python train.py --dataset="babble in 24 made-up languages, each with its own sounds, syllables and stress or tones, from a formant synthesiser" --decoder_drop_path=0.05 --lr_schedule="cosine"
Rows from block 7 of the text decoder, named by matrix and row number. Rows with one number belong to one attention dimension. Each number is 500 + 25 x the weight over its row's rms, rounded and kept within 0 to 999. All counts start at 0. Numbers have three digits each. After the name is the row's rms in percent of the matrix's.
# v: attention query, key and value (stacked) (decoder.blocks.7.attn.qkv.weight, 384x128, the v third), inputs 0-127
# proj: attention output (decoder.blocks.7.attn.proj.weight, 128x128, transposed), outputs 0-127
v.10 100:532477495503517473535498462438505498473519515484499515470479466528521493530520509530500507505495511497435502512508482504499525510477431507498458510519534509489466509511493494465471498477545475512484517484466523495526558508547483465456536490527529475475487506501515524541484476467529456461481507497521478519523542503506547487512517460471488513554530472504489488487489485498523478508495
proj.10 102:492577481495523533477453516549494509457470525477532488516521524498484493485483474508509481477475493510524509499525480518495466481508582524496502538513474487494527486458498535535544523514475494500486488492551508517470490485478505551523494483483479505546518487496540474473477555507510501532513487485479500523517487496494487480481505518528496459498436521469509492501504448508497472496519
v.11 109:503496520501446485506466465493489479510483501517510502503481502507484521494505499498456484465495495505519507527519507554523544487494504504498541545496524479502465488527533564510485500543452522535468523499514492548497471487498525501504536468530493534507488502525473478488488491475519491495481509539480531531547528478501561492473492432463499467510467462489535477492512498493505526436495
proj.11 105:523478486541465513464524497514527556516479512469483473471551498525498475491472515499532491483491477469480522490510485460455444524491519507495445458484485516495543482463482477478487497466547524518528498500516497474489495497499467525540476498491477505477534473495485548507491515515512464534469544453464476502452476493513495507522487523502512538512539499497496497520482480503493453540488
v.12 098:502509486478536468535469551490481505499540529510554506479469497572535449520477505463497541492507490459492522532499510546549491506494492503505475478527469499496514517525492497486451475502514529500454497498507446468534486461467517503484512489473527499526501495498502488498462554489536499513535510521528510484486555485481465521467484533537507517517498487515515483507508503466471504506491
proj.12 103:514455478558477505476527453495510501517466466507495518500520484500511508465492512583501504480470492547509524485516481448481510531490498503468461509553492486484508491457516527508533517529503499496517513496523524553423538453488481544483492513514474481514474503486530520506521474509447527515515507517486552506523473527511510518519511493481487476499497507513513485497498504518485538518469
v.13 096:576500467488492512480530488532511490512463509463519516474513498486487499501480498476506523498457511509511467471480496470481493505469527545480532457493563473469501509497481498533505456518445491511497504527453474459500479529502485500514445478497475528490499483481520503499497518500576529502497517515529500503530472477470495474491527513551498478533532504466509482479516533481509548513483
proj.13 101:509485524511526488500529506458498521498473506536525499532518507455514480519522517504461512516537473522514478557497507470539498469484504450524505515501478512497507469551541472510498496483499499485498516521561515481499521493493454464487528504510477488481474533468458440482557518501469530538522530492479489502473528482476507510494494516503416529475516505518460524512478477494506500514530
v.14 100:487446491512476514493543526543487519491501489494525524485486470483484479468453467518497478466495495436501492553499474483512520527507493466492520525513504517491441483508522563474515477494460443487481529522503537506498544502502472544500454509500517517486467497450512536494527508497488482512522508517508526484550514517477523499484506522504541481515502527480486494501522476519550499448492
proj.14 097:527559482464541491514511494480504503497447500504494497543535527499478478526515506523503502539507494545494499495490525458524461486491497514518476494503528442471501501485468477532535544473498525500547502489481481538520445518506513474515470470496458462504502502481468465518510514431502493494497542489448459502439522516475543524492510474489509496537498502479494528514496511499491497495508
v.15 095:525537489472523517507504443451485496535492499442526502500485537465555478519506507469494491484483540515486495544501491508499521527501499500511515490526499466467487494517502476464525519535518498474552500477509492492486500509513499510415485491527524482396465454527503487483480526479492536488487492502484501489478540504522507496492502499518475494525469487484483510496498546517460493505489
proj.15 095:500540500484447535489524514445487520483508470505506501499507512552480496508496488542492533475495418466500524494523427493532529492485522470506484520490471509513494519470486479511531502534497540499508464495508504482519519450486472522547527497439479502517530512451518465479511523503488487505507541529504494544514519481516538500497530523519479484513464491519480467477488487484495490466492
v.16 112:478501491511537486500473514483502478503457497462522502509522530463502492524463513527488555485470490507502493485507515452490499532466507481555484508492516527524476472499469503503496511518521495443437515513486479523459513479518544464522511527484533477544512525474499487488511481534511523495533506513468504500454522480506455538496537473544470456520527517517526489501513505438499506540481
proj.16 103:521488491484502518525489480527503486450507482532491493494519456521485538493543494516531460467507497508491496522508501499515508478531456492514495468507476459463535489524550531488502507518436481488512520501523515491480550558498508493473526487514493494506486473546476475516537498511486493495447491521526525512514516502450529518489448475505520526460519470461468448518537514523533512466512
v.17 100:529495468500538503489539476508450555504516487518488497512499498583499538534503513534509506518506500516551499495469479531498557462470506509496481490504461483478493466491520503498533497535493503509472460532490540504498492517494480525467573506481519465477528487488522506469492488510515424474485548493498476484495501517515496528459482514486522522501520489486525474484479471498492464516488
proj.17 100:463514484501508499513504485483531497493493511444509510503489494482523491446506494518468484491485499534495544440534521515507500521545523469501521496529537526533498507482501508496449511501496554452478504486484465505478528496515517530556441481465522492478531469487498491534468510491484547561493486502502541488459461487485505469471481458520523478502479518500540535508500507465506524494499
v.18 099:513515448513478505515495478498499507483548480487493505510470484488480479544448524480480452504554540490478497505492485503461504478552484485507475502476477493496520529457489493504506503489506520513487491492504496484520540468480504548526444549499506494517539502540462541529521474500506500467475499507511523488540532522544479441541504513500490486459478492468503523533531505476522498476552
proj.18 102:464507541488542512473493474506501465441499562490502469478513534501527522491463511478521546529487461512548502528495532537476492557477505476464451506509494487514512466508464547509504477529492506506524475530469489509505431508508515502499517489517497490528479494484540498515503532499500540485516508491515479486494474524497534527552480523468491489517483522528470546487492478483477488522473
v.19 102:472485488530524524494493487503521516494499522517491456524521484473531492565461513431527455498525515511488519474451479509470487498528461498471541495489449497498496540533511514533493546501517478487536521488500480489549492506470502521518494521499492513520482483469556464506508486501504506483470471495502490483495529493500503481515518507499493551441481459473523514510497543523553468523532
proj.19 097:500517484483487493485456503462480525507524494490499522462468506479500503467470500509476513534459469515544501501512492537517533487549521486495514536541521475472448483481435514470501469499482533495481488504457524491452488497544472480472496487504549495537522507511517545510501514515477489477555508497517489516510467525490479517503494509465534468525476534547483510466513491514447536483484
v.20 100:452491449549499468478477526469441465480497485513461508529522499479529522507509509467502518505530521503476478486546503508526503489485475512486428484488529506463528524518509448469457529481529494515554490494503488474492542492490515504520512514541482500484453473492491532520500512471490473502487493502480440518488530513537510511474539453520496487536521516495514509503532491502473527512496
proj.20 100:478457480479477535486469499528519507474503486502516521484453489542537514528507477533500496496477522482556490503493498493468483488491535509508520502467473483547538474466478545525512490483514516524479495521492529495482517526488496515529484507483538526565534526529527508513505518531499506497484464472518485485504459490476442483512504543482538494475445439514464469486529503495495534512527
v.21 096:473463472526438478530477544503499481503513533496513479540497461481511448545471518476541530549538506486493521463486527483531466462501503497482537478485522495520523497504507477493477489507478550490505487495517510487523485533496491454487505480507522517469547478476491497479435495515500471496529512488473511506486513493501542513477460514532479497490445539473498514497555477495510482524511
proj.21 095:495503539523527517496514414490543503511517469509490564482473453502490523479548527516444462519507497510489512522532491488485506491505493521563472514529482500466498480476512487499484519471519486492510500475470471556484501480494500566447490530468513473547497510482534491480498514523495535503503489524487492489507467496491465477471514510512525511550509512527494524492508497523461519502510
v.22 092:504519507486499462482498473482527480477469452480497488459518503535474491514463510518529522567472528523466504474477526457518491511503468516506501500469499511489494467505521506505497480514486507489488547469438505485484488497503510482478489497507524532554485517535500559525481543516476478480526515471479498530483509491555485487531492513473514485522509528494493485545470548486437495473545
proj.22 099:482483493506487496483515510517504457465536516487521504524539482516503508498490508481486501504532518477487517494506516497491475522479514516528468534528500494486487438500476522500496483495505481477437474527527491496466487510484522508486507552507516515455538513484507476489537521504542482552490477545518521479572491528459479521497483496481468544448493456441492516446505485492548485523483
v.23 116:493503477492530521524469499494514488494500488507495515475480524482491461465490470499522529519483512460468494540451495513500480472513510514511510456525485552495492523506480484493561510451496496476499514475473505475484518515518519474471497537463540493507502514494478484486502514566454489530505483509475503474495511490585510475494480532506538506538529448471503502460468517487506516502569
proj.23 112:496527510497503479483506491500465470496468519530510488528458454509493543523489467496446453506535526511494507505539499475553498517479506498515509571485499488472497495493492477501493530500477491476501504528509470551531538512498514511478517505495484456505491543490538455492505463470547473456521509521535541501527493502437508479489510486494487466497485504468492481463535487504525526467453
v.24 093:533482510478468487513527478521491489507477489481534492486486504457537502480455517475521499509501551528521540476465483495496524504492431528462464538478510503520494451530505476486495509454530493466490505456473487471483519534523473498474539480480501498519502525509483476524487467500477525542539491520526492533477507504447520483503470502539523486561508480530511535522521518515463521509495
proj.24 101:493505473513508532512491478518528472511522480522504525458510492493456481502488479551456507496516515497475461514479436513529485492499526467549496490509536504463493518482472486489567490520474488499510491471547524474503522479479486494518475537521474525464474478469527519444521538504467498461471511521453452476551518507509514524472492490492520510467485480501482465526523467489498509501510
v.25 096:473449476491459428492481482480494512513523490493500493534495513451500526500526478511491508504535480505480525507488536488469477525516542522562487516498509483589498482509517482550488485502458479533524516486534508483507481519492494484506538499497517496495534548519517510456462514538489500478541500457527475481496525532500470508503461470518494460450517514506499507486516480509494504525502
proj.25 100:522457527522530546502522484519533480511492499511516503463488477513464490477542497440511449499494490507477526490473525501481473435506494515491505468516489560496468483539489520470478517518502478493499502477454475546547519502481536539470477535475500497511484503459510521563478463450491507522538494502467492509527494478521474466484512510521527514538497485491490480498499491529474499479508
v.26 102:496527495482511444535512495469479499485435494498498495501560475511532532464507491529463488490503484472512503492447516472503469544481577504490536514489469544468498550496512512518526519483519513486542530484499549504495498486513524525496498539502521499467445505509446502507521531520497492491462527492488487522511493495510544499477503481520521465506476535495508502509506477499487441506518
proj.26 104:520497498527476497482516582521518516493513475511515531536499516511474470514525475447529500521488553471496489513539504526497476488489477554498491497517522460506491458481449491514456514500515521495471495507518469475509468512472490460528512453452529515483526497489504466506499465479545508487520478515494478533487508508504503499517468482482521516498504467508486486468546573501541494463507
v.27 099:475496522515497553549476529518545452522493480536474475507514502553458539529514522491510520485520491472473501470525463475499541529486448504507506511522520486500449505454488472543481521533501484505498460491538490511493533488521476502506501507512476468497486495517497500519482462455520451476490515478482485517511510535475464521507451491475520529516508475494538500452540514488531519509496
proj.27 101:512516502479531513500519506497480518533508552438525504519467535464494500464482519501496487505488496517510510493554533549479498507497531492494469470486485559490528496501540558509476493495477454528483524479507513480486491530548479525518516471489506488527512488540513535514460548539506484513479424460519522491483509518532515499488526495511518472489458525513489467491472473510489476513522
v.28 109:465472477514510503476539510506543497466498537542478554558475530474516505543478491491524487547505505493514550465497468495502541532473500469521465528506472497515450489512516505494540531500449477481463513480517509494487512494494508521511534519482491506498497512536538453535490485483514495504470489461533512521531478506458515525502456499525520471505551525484477523474484474482495505478477
proj.28 108:481552511468549515514494447504479511512467487459511498475503500542489492461506544478486459492491515529481487476496502548540477466565512494496519458512529551503524546505455504509486523489484480468496541497483492490517465550545504488492462499487530491487476509498519523507481516488478446518529491489451515508490507519487470471478511485468557511486489485500519476477493495496519500516535
v.29 090:506547475544565506467489501499474536509461484472508505480488515481488458526532483469529500471462510533526489541505511503525498451526519530504505531499516524490415473485488484477501518499506493503483495532526530517464526487503472496454539539496505493488469453496530505494504470482518471496448504494503526497528498511481562489526501478512499466537493510460514466495505477493490528515520
proj.29 092:500529477468502463512494505521497504484513508464490523531502532501491536469462507530484465492500466478512497517540441460476483502527541488493492498507487480505536514501529477506514500457448508461496464501519441516550537513523495496553457491492519473520526548522496460525506569500503498489516515513507498508492489514493512469422514514518515499519463474520541500489499504490481503526530
v.30 109:508469495487491473532504534493517468519475517511469520520514524452521526483502517470527476489521488524504533514508512505514496491533515478502454479469447517536486531548490504441446465464504486491488467502511531467480457496515523544493530446519521465531509467518531470507488522527479559485526488528495502500545462498465488506470490484493512476512516520510517501511542502515544525501504
proj.30 104:503482491514510517527498457530505500466526474553525477478499451511479456487515447532499497537517528511480471456441468492484518482533491474503509493499515472490495478501512483538534535492498495487497531475486506548499558510471489487509511511492515495503438470519512534503489473478487480483468491504485450489464524504491519500451538521458562480525473474518483489516493530512493518518475
v.31 105:535544466501493460491514524534487487520511506525485473488506446490484510463478442493503505520500502469485419460490466483502482482510495529489520517480475509529496486513508482486503530491468517530476506479515468518514506479482532484524538541526512509564452484484512547515537479500475455500522490501504469499507535490477489522520519466494495506520438537497455484531502494472485506469511
proj.31 098:508443496559465475478415512529496471489492499511481522512521524498508503486506482524514433485498497529482528511516485514484456497503482537503484487483506459469501455499513535486487514468519510492465482501473536503516456506501497472465472546509510488524542537527496500515502513525536498534529493488532484476527480520476509495487556471480550522492499483489502492503489523544480516547513
v.32 098:478509545522468495485523531556454538505478480494521528510497492480498493506508519481479472480512463471503529459514488481519451490487489464463480545548500503500541502516500521507539539543530504459490473529517547491506528534527496514482463491497506448468489481484469521480505447483476489519524474497511462519511497486504492469517484492483468506445497468512491490477554510492524537521503
proj.32 095:516523521488544521521486472495499476474518516519485499534463481526471557519487487529498508545491489518493459488453502506493549495487512517492482463478523481525510556516500468494504485467467456526501518500472484492524491512475513464516523428479486504502534506504483450500459544519530540488461502487472517490488520493481528497457490501507507475544511484521503477515486490515502482439445
v.33 100:485482507478489549537526524511517526492451567480498474506504530479439517488504506502537454491430476529485478496516512497531476551452469527476509499476461459505495503470536518523513501502517529521467462535532462491481507481506489484472462500521489512465464502494487485538483504474498462540484473489504500503518513461490497529512493493513478520494504483560499504517518482522501507526475
proj.33 101:507527510498474492526499519505476492511506484480509499529500539473509486553499510486501506520498517508499447499517485477479552486502516466489481477484536512456502522527574482526495495502497436509474556534492511467519530536465487496529516486519495541490540471549471501463508496541467489503466466476535507492460477517537486516508523457466493517459535517526502460497509488519499478495528
v.34 085:549529513483467484492514517474500454502463483468467465525499521518519513479504512474498482483520544521469529526515487529451513578550497481467447483511506499491532434526483529488480499520486469447511508513479482491509513488530525514512488485493476477517517515489525500511498493541484534498524455504461545548479524508460504465525517496494513525472526494480498489501512502501519465490480
proj.34 084:477501458460514517469491468465505524440501505529517503487532470536468486480472463508508523527512511496515502474487488505559506499492498504494492509502481462488450494484475532495521524518496530515505508472516574491461506509499504503554529558500514484478511436485490508481514507485489467515498554520504463513529500501483521539494445531487495509499465480478517490525446536495535504481487